{
  "encoder_arch": "resmlp",
  "model": "image-text matching model",
  "dataset": "simulated stained blood smears",
  "train_examples": 195000,
  "image_size": 64,
  "crop_scale_min": 0.8,
  "horizontal_flip": true,
  "cutout": 0.4,
  "encoder_norm": "rmsnorm",
  "encoder_norm_position": "pre",
  "encoder_activation": "reglu",
  "encoder_mlp_ratio": 2.67,
  "encoder_parallel_block": false,
  "encoder_dropout": 0.05,
  "encoder_inner_norm": false,
  "encoder_moe": "top_k",
  "encoder_num_experts": 16,
  "encoder_moe_every": 2,
  "encoder_expert_mlp_ratio": 1,
  "encoder_experts_per_token": 2,
  "encoder_shared_expert": false,
  "encoder_patch_size": [4, 4],
  "encoder_conv_stem": true,
  "encoder_layers": 12,
  "encoder_width": 192,
  "fusion": "cross_attention",
  "tokenizer": "char",
  "vocab_size": 28,
  "fusion_encoder_width": 128,
  "fusion_encoder_layers": 6,
  "fusion_encoder_norm": "layernorm",
  "fusion_encoder_norm_position": "pre",
  "fusion_encoder_activation": "gelu",
  "fusion_encoder_head_dim": 16,
  "fusion_encoder_fused_qkv": true,
  "fusion_encoder_bias": "all",
  "fusion_encoder_qk_norm": false,
  "fusion_encoder_parallel_block": false,
  "fusion_encoder_inner_norm": true,
  "fusion_encoder_moe": "expert_choice",
  "fusion_encoder_drop_path": 0.15,
  "fusion_encoder_num_experts": 16,
  "fusion_encoder_moe_every": 1,
  "fusion_encoder_expert_mlp_ratio": 0.5,
  "fusion_encoder_experts_per_token": 1,
  "fusion_encoder_shared_expert": true,
  "fusion_encoder_positions": "rope",
  "fusion_encoder_cross_attention_every": 1,
  "residual_init": "zero_last",
  "optimizer": "soap",
  "beta2": 0.99,
  "lr": 0.002,
  "beta1": 0.95,
  "shampoo_beta": 0.99,
  "eps": 1e-08,
  "precondition_frequency": 25,
  "max_precond_dim": 1024,
  "one_sided": false,
  "adamw_lr_other_params": 0.00093,
  "grad_clip": 1.0,
  "ema_decay": 0.999,
  "steps": 13400,
  "batch_size": 128,
  "epochs": 8.8,
  "lr_schedule": "constant",
  "warmup_steps": 260,
  "weight_decay": 0.1,
  "adamw_weight_decay_other_params": 0
}
Rows from block 8 of the image encoder of a small image-text matching model, named by matrix and row number. Rows with one number belong to one neuron. Each number is 50 + 12 x the weight over its row's rms, rounded and kept within 0 to 99. All counts start at 0.
Before each neuron's rows are labels from the 100 images, of 14976, where the neuron reaches its largest size: "responds to" is what is common among them; "lies over" is the class under the peak. Only what is clearly more common there than usual is listed. The data: simulated stained blood smears. In brackets: how many of the 100, against the usual share in percent.
# gate: MLP gate (encoder.blocks.8.mlp.gate.weight, 512x192), inputs 96-191
# fc1: MLP up (encoder.blocks.8.mlp.fc1.weight, 512x192), inputs 96-191
# fc2: MLP down (encoder.blocks.8.mlp.fc2.weight, 192x512, transposed), outputs 96-191

responds to: band-shaped nucleus (100 vs 14.3)
lies over: large cell (38 vs 9.9); nucleus (37 vs 4.2)
gate.300:52 54 49 34 45 66 64 49 54 46 30 41 59 27 33 40 26 59 35 50 56 35 62 35 64 33 71 46 33 39 40 42 54 40 40 45 68 45 63 62 43 54 59 72 41 23 38 52 42 63 42 43 53 44 60 79 36 49 54 43 41 25 59 65 37 54 64 41 62 35 45 45 47 41 56 54 29 53 44 34 63 41 39 40 38 23 56 54 56 48 66 70 76 54 45 48
fc1.300:31 62 54 50 55 75 70 71 48 56 51 53 55 37 18 50 15 57 36 48 54 38 49 51 82 57 86 32 48 66 57 45 38 55 49 33 71 48 52 19 65 53 59 59 42 53 45 48 58 36 56 51 54 60 49 67 48 65 72 41 38 36 49 53 47 45 54 36 43 67 43 35 43 43 65 54 43 58 51 45 30 37 63 47 31 45 51 68 34 74 53 71 53 35 48 46
fc2.300:60 57 66 60 51 51 68 65 52 61 71 66 47 38 59 43 42 37 56 49 76 76 58 57 58 52 53 58 42 57 40 38 47 57 41 58 23 62 69 55 44 38 35 50 50 39 58 58 36 59 62 49 47 48 41 77 50 41 44 53 31 49 37 38 44 41 31 64 52 51 38 51 52 42 57 47 72 30 45 34 56 62 52 79 60 67 38 46 44 48 48 46 53 51 44 36

responds to: band-shaped nucleus (98 vs 14.3)
lies over: large cell (49 vs 9.9); nucleus (28 vs 4.2)
gate.13:47 37 48 52 48 53 52 56 39 46 45 42 64 31 49 56 45 63 44 52 52 34 28 65 63 68 46 49 82 53 25 23 37 45 48 56 56 37 61 49 37 32 62 73 69 44 68 38 49 70 59 53 46 38 62 45 52 50 59 54 43 64 47 52 53 40 34 57 41 51 44 47 30 39 44 38 49 40 47 39 47 52 46 75 54 56 47 50 48 63 64 34 41 61 39 38
fc1.13:44 42 43 87 50 62 58 54 38 37 49 70 59 64 67 49 50 43 49 61 36 42 55 38 42 69 39 43 61 52 45 60 87 39 65 42 39 54 53 46 50 40 63 34 39 45 60 44 63 43 35 42 52 29 55 34 60 42 44 49 56 68 52 50 45 53 60 48 61 48 60 49 63 73 69 33 46 66 62 78 42 73 62 39 39 54 38 60 63 49 50 49 50 49 67 57
fc2.13:75 39 67 39 35 38 62 41 56 66 21 45 41 43 43 36 63 46 53 68 82 69 41 47 59 54 63 55 49 47 62 41 36 52 52 55 62 40 61 44 48 63 26 36 47 53 49 43 55 56 34 41 60 50 65 60 44 34 59 58 42 53 58 65 58 52 57 26 57 81 60 30 10 28 57 56 45 40 46 46 67 75 34 61 57 63 38 78 50 58 42 53 42 52 45 49

responds to: band-shaped nucleus (44 vs 14.3)
lies over: large cell (32 vs 9.9)
gate.24:63 53 39 50 46 65 63 49 53 44 70 42 58 51 51 83 52 66 56 68 69 48 30 57 64 50 47 46 54 57 63 54 39 76 50 60 69 73 26 55 60 43 47 74 62 40 39 32 65 58 56 57 51 55 33 54 58 57 39 53 54 51 55 48 36 44 76 33 50 42 46 41 48 47 23 53 58 47 42 69 72 40 30 57 54 41 44 61 35 39 65 62 56 50 54 47
fc1.24:33 54 39 45 57 59 48 44 69 29 49 37 69 43 67 61 59 67 61 26 38 59 51 64 48 76 38 56 52 54 64 52 49 60 28 34 67 71 36 48 44 57 50 45 45 56 51 46 37 49 54 54 36 25 42 62 44 48 22 39 54 48 31 61 45 50 51 62 50 56 39 50 52 66 36 55 57 24 42 37 67 57 38 45 57 51 57 60 58 50 43 56 44 49 46 60
fc2.24:46 78 45 67 35 54 22 59 35 47 42 69 29 61 68 69 40 42 41 55 46 69 50 61 43 40 48 42 36 56 60 50 55 48 75 50 56 43 53 51 38 57 43 72 67 47 33 51 72 62 54 48 39 34 41 59 60 51 48 52 51 55 68 27 61 67 49 54 58 36 66 66 55 39 47 44 28 58 49 45 61 37 43 63 53 62 55 65 30 79 54 72 58 65 59 51

responds to: band-shaped nucleus (98 vs 14.3)
lies over: nucleus (37 vs 4.2); large cell (37 vs 9.9)
gate.2:35 67 16 43 62 55 74 40 40 72 80 53 51 35 39 45 41 66 52 61 60 33 42 56 53 35 53 38 27 52 39 47 38 59 47 41 55 49 58 41 41 63 32 60 54 28 59 38 54 57 44 63 52 55 59 46 55 64 58 41 44 51 40 60 58 50 59 62 44 54 56 64 50 44 39 58 44 27 42 42 65 16 43 65 50 49 46 51 62 57 42 58 56 25 40 49
fc1.2:67 46 64 25 56 36 37 61 56 53 65 48 49 57 67 57 56 44 48 37 60 79 59 53 47 50 27 52 54 53 66 60 74 38 46 68 53 51 41 50 50 36 68 31 65 51 46 58 48 41 62 29 39 36 48 42 53 39 51 42 56 41 47 51 49 76 44 32 60 44 38 39 45 56 65 58 58 65 75 47 33 51 23 47 48 59 48 49 59 33 56 34 37 73 51 59
fc2.2:62 57 40 47 28 52 54 46 34 38 47 48 32 25 57 40 62 52 36 65 48 35 31 54 77 45 63 25 59 51 43 48 78 44 67 29 52 58 31 38 48 45 46 51 36 52 44 57 44 54 50 60 49 59 63 54 76 54 65 49 41 28 52 38 59 45 34 40 60 62 63 67 38 47 50 25 41 40 47 58 46 40 46 50 51 56 39 33 39 41 38 36 50 45 43 42

responds to: kidney-shaped nucleus (56 vs 14.4)
lies over: large cell (32 vs 9.9)
gate.303:33 25 56 57 38 46 42 57 42 76 36 39 41 76 56 50 62 15 45 49 66 67 69 51 54 51 46 37 58 47 49 55 45 63 49 56 50 41 51 54 38 85 48 61 45 45 31 49 41 37 42 60 46 35 44 48 52 71 50 46 55 38 52 47 23 50 65 30 67 66 63 57 60 48 49 48 64 69 54 42 56 43 52 53 53 43 54 32 57 51 60 72 39 36 32 60
fc1.303:37 73 60 49 35 27 51 53 57 35 65 43 47 37 62 29 53 56 71 54 30 41 39 47 48 43 61 45 59 51 36 48 26 43 25 28 44 45 52 44 49 62 56 49 42 55 52 59 48 29 49 44 72 65 41 51 57 26 54 40 40 52 45 40 54 31 65 66 51 60 25 59 44 52 42 50 62 56 43 41 59 35 61 90 35 47 68 56 73 50 71 48 40 59 31 54
fc2.303:64 61 28 53 37 60 47 47 52 40 61 30 42 49 58 53 43 43 55 66 50 40 64 44 43 67 51 33 61 52 52 50 64 66 50 48 63 62 47 42 61 34 29 68 49 45 41 61 32 41 46 49 44 51 38 53 55 55 62 56 41 77 36 60 45 35 63 61 51 36 58 35 67 51 60 51 35 63 54 61 42 48 41 45 54 84 49 54 54 58 47 37 46 24 26 30

responds to: band-shaped nucleus (96 vs 14.3)
lies over: large cell (27 vs 9.9)
gate.28:52 14 44 28 41 56 54 55 72 78 53 45 47 59 50 34 47 42 42 39 70 54 60 47 57 50 48 47 71 72 44 48 25 43 60 46 53 47 73 67 43 55 40 67 31 54 50 46 23 55 62 46 51 65 41 51 50 56 54 54 32 41 50 62 56 69 42 53 43 34 57 39 68 48 34 75 34 45 57 59 49 54 69 51 46 59 49 58 58 37 47 43 51 61 52 55
fc1.28:60 70 57 43 31 49 63 33 50 61 54 59 41 60 70 56 28 45 76 59 66 59 63 46 62 29 45 46 64 51 56 51 53 60 57 59 52 48 58 63 53 65 30 57 65 48 38 51 47 64 56 65 46 53 37 69 69 40 48 68 25 65 49 37 45 35 39 34 35 67 63 56 53 49 43 62 11 29 47 56 38 51 31 54 50 33 59 55 38 52 62 69 57 73 57 50
fc2.28:37 66 46 44 41 31 48 56 69 41 55 51 33 32 52 32 42 56 53 59 44 52 44 42 34 64 49 50 40 53 60 52 48 30 34 26 54 55 35 35 49 38 43 56 52 74 60 54 52 56 44 52 67 48 40 59 36 48 51 38 45 37 47 57 65 53 71 56 49 69 53 39 39 65 57 42 68 40 47 40 55 58 45 40 34 44 32 37 42 50 54 60 68 31 45 56

responds to: kidney-shaped nucleus (87 vs 14.4)
lies over: large cell (32 vs 9.9)
gate.442:41 34 54 42 57 72 60 64 48 30 53 59 75 40 26 51 46 48 40 41 35 45 55 59 42 67 49 34 66 46 44 49 33 40 46 74 44 50 62 66 47 51 74 36 71 40 52 32 41 18 48 36 44 57 61 35 36 43 64 63 37 46 35 44 51 56 56 48 35 46 73 45 52 62 50 49 40 52 50 54 42 63 25 65 42 35 41 45 50 65 58 48 48 62 49 70
fc1.442:67 42 75 45 57 59 47 56 46 67 36 57 50 49 49 50 43 59 69 60 58 70 43 45 60 50 50 56 32 61 62 22 61 67 54 59 61 51 40 37 22 58 34 52 30 69 45 83 52 87 60 59 47 57 51 40 51 48 58 46 45 50 49 64 52 54 69 57 47 67 27 74 53 43 53 34 56 43 37 45 48 47 52 50 60 54 56 41 53 38 43 63 43 54 59 60
fc2.442:32 60 53 69 57 63 62 38 56 33 59 54 60 60 41 46 72 41 62 49 37 44 56 51 50 54 48 69 65 55 19 37 45 41 53 43 47 53 28 80 75 50 35 31 51 18 51 46 64 35 65 34 50 60 64 55 45 42 28 44 50 54 72 69 62 50 44 52 38 38 47 44 49 76 61 50 42 41 70 62 55 44 49 44 51 30 35 35 61 40 53 64 58 41 36 58

responds to: kidney-shaped nucleus (52 vs 14.4)
lies over: large cell (32 vs 9.9)
gate.71:71 51 23 39 26 53 47 52 55 68 28 49 48 44 29 51 35 61 57 50 72 62 63 48 38 52 52 38 52 52 44 57 65 54 29 53 36 40 57 51 38 72 37 47 62 48 64 58 38 50 38 51 39 55 39 47 69 74 46 54 45 56 60 41 61 45 50 68 39 44 51 58 50 37 51 74 40 41 55 56 30 46 45 41 59 30 35 59 59 36 53 35 41 60 42 29
fc1.71:47 27 35 37 60 67 57 44 49 39 44 64 41 57 54 42 49 43 54 49 45 56 70 73 48 46 75 60 45 55 31 70 49 69 27 57 60 51 46 45 42 60 67 60 69 55 73 69 39 36 40 72 53 49 58 45 42 50 45 26 42 46 66 67 48 34 50 35 40 62 35 55 55 34 55 61 57 44 49 53 57 61 63 34 53 37 38 70 71 44 48 56 64 45 48 51
fc2.71:56 34 48 55 50 51 63 52 52 30 41 32 48 58 33 60 63 70 40 52 51 28 42 36 42 55 37 39 80 41 68 52 55 34 65 30 39 34 42 57 51 37 42 61 50 46 65 39 45 40 32 44 40 33 70 60 47 47 60 66 32 56 52 37 45 42 44 36 49 20 80 52 40 50 56 54 62 77 45 54 33 69 43 61 48 70 53 61 38 74 52 40 64 43 51 64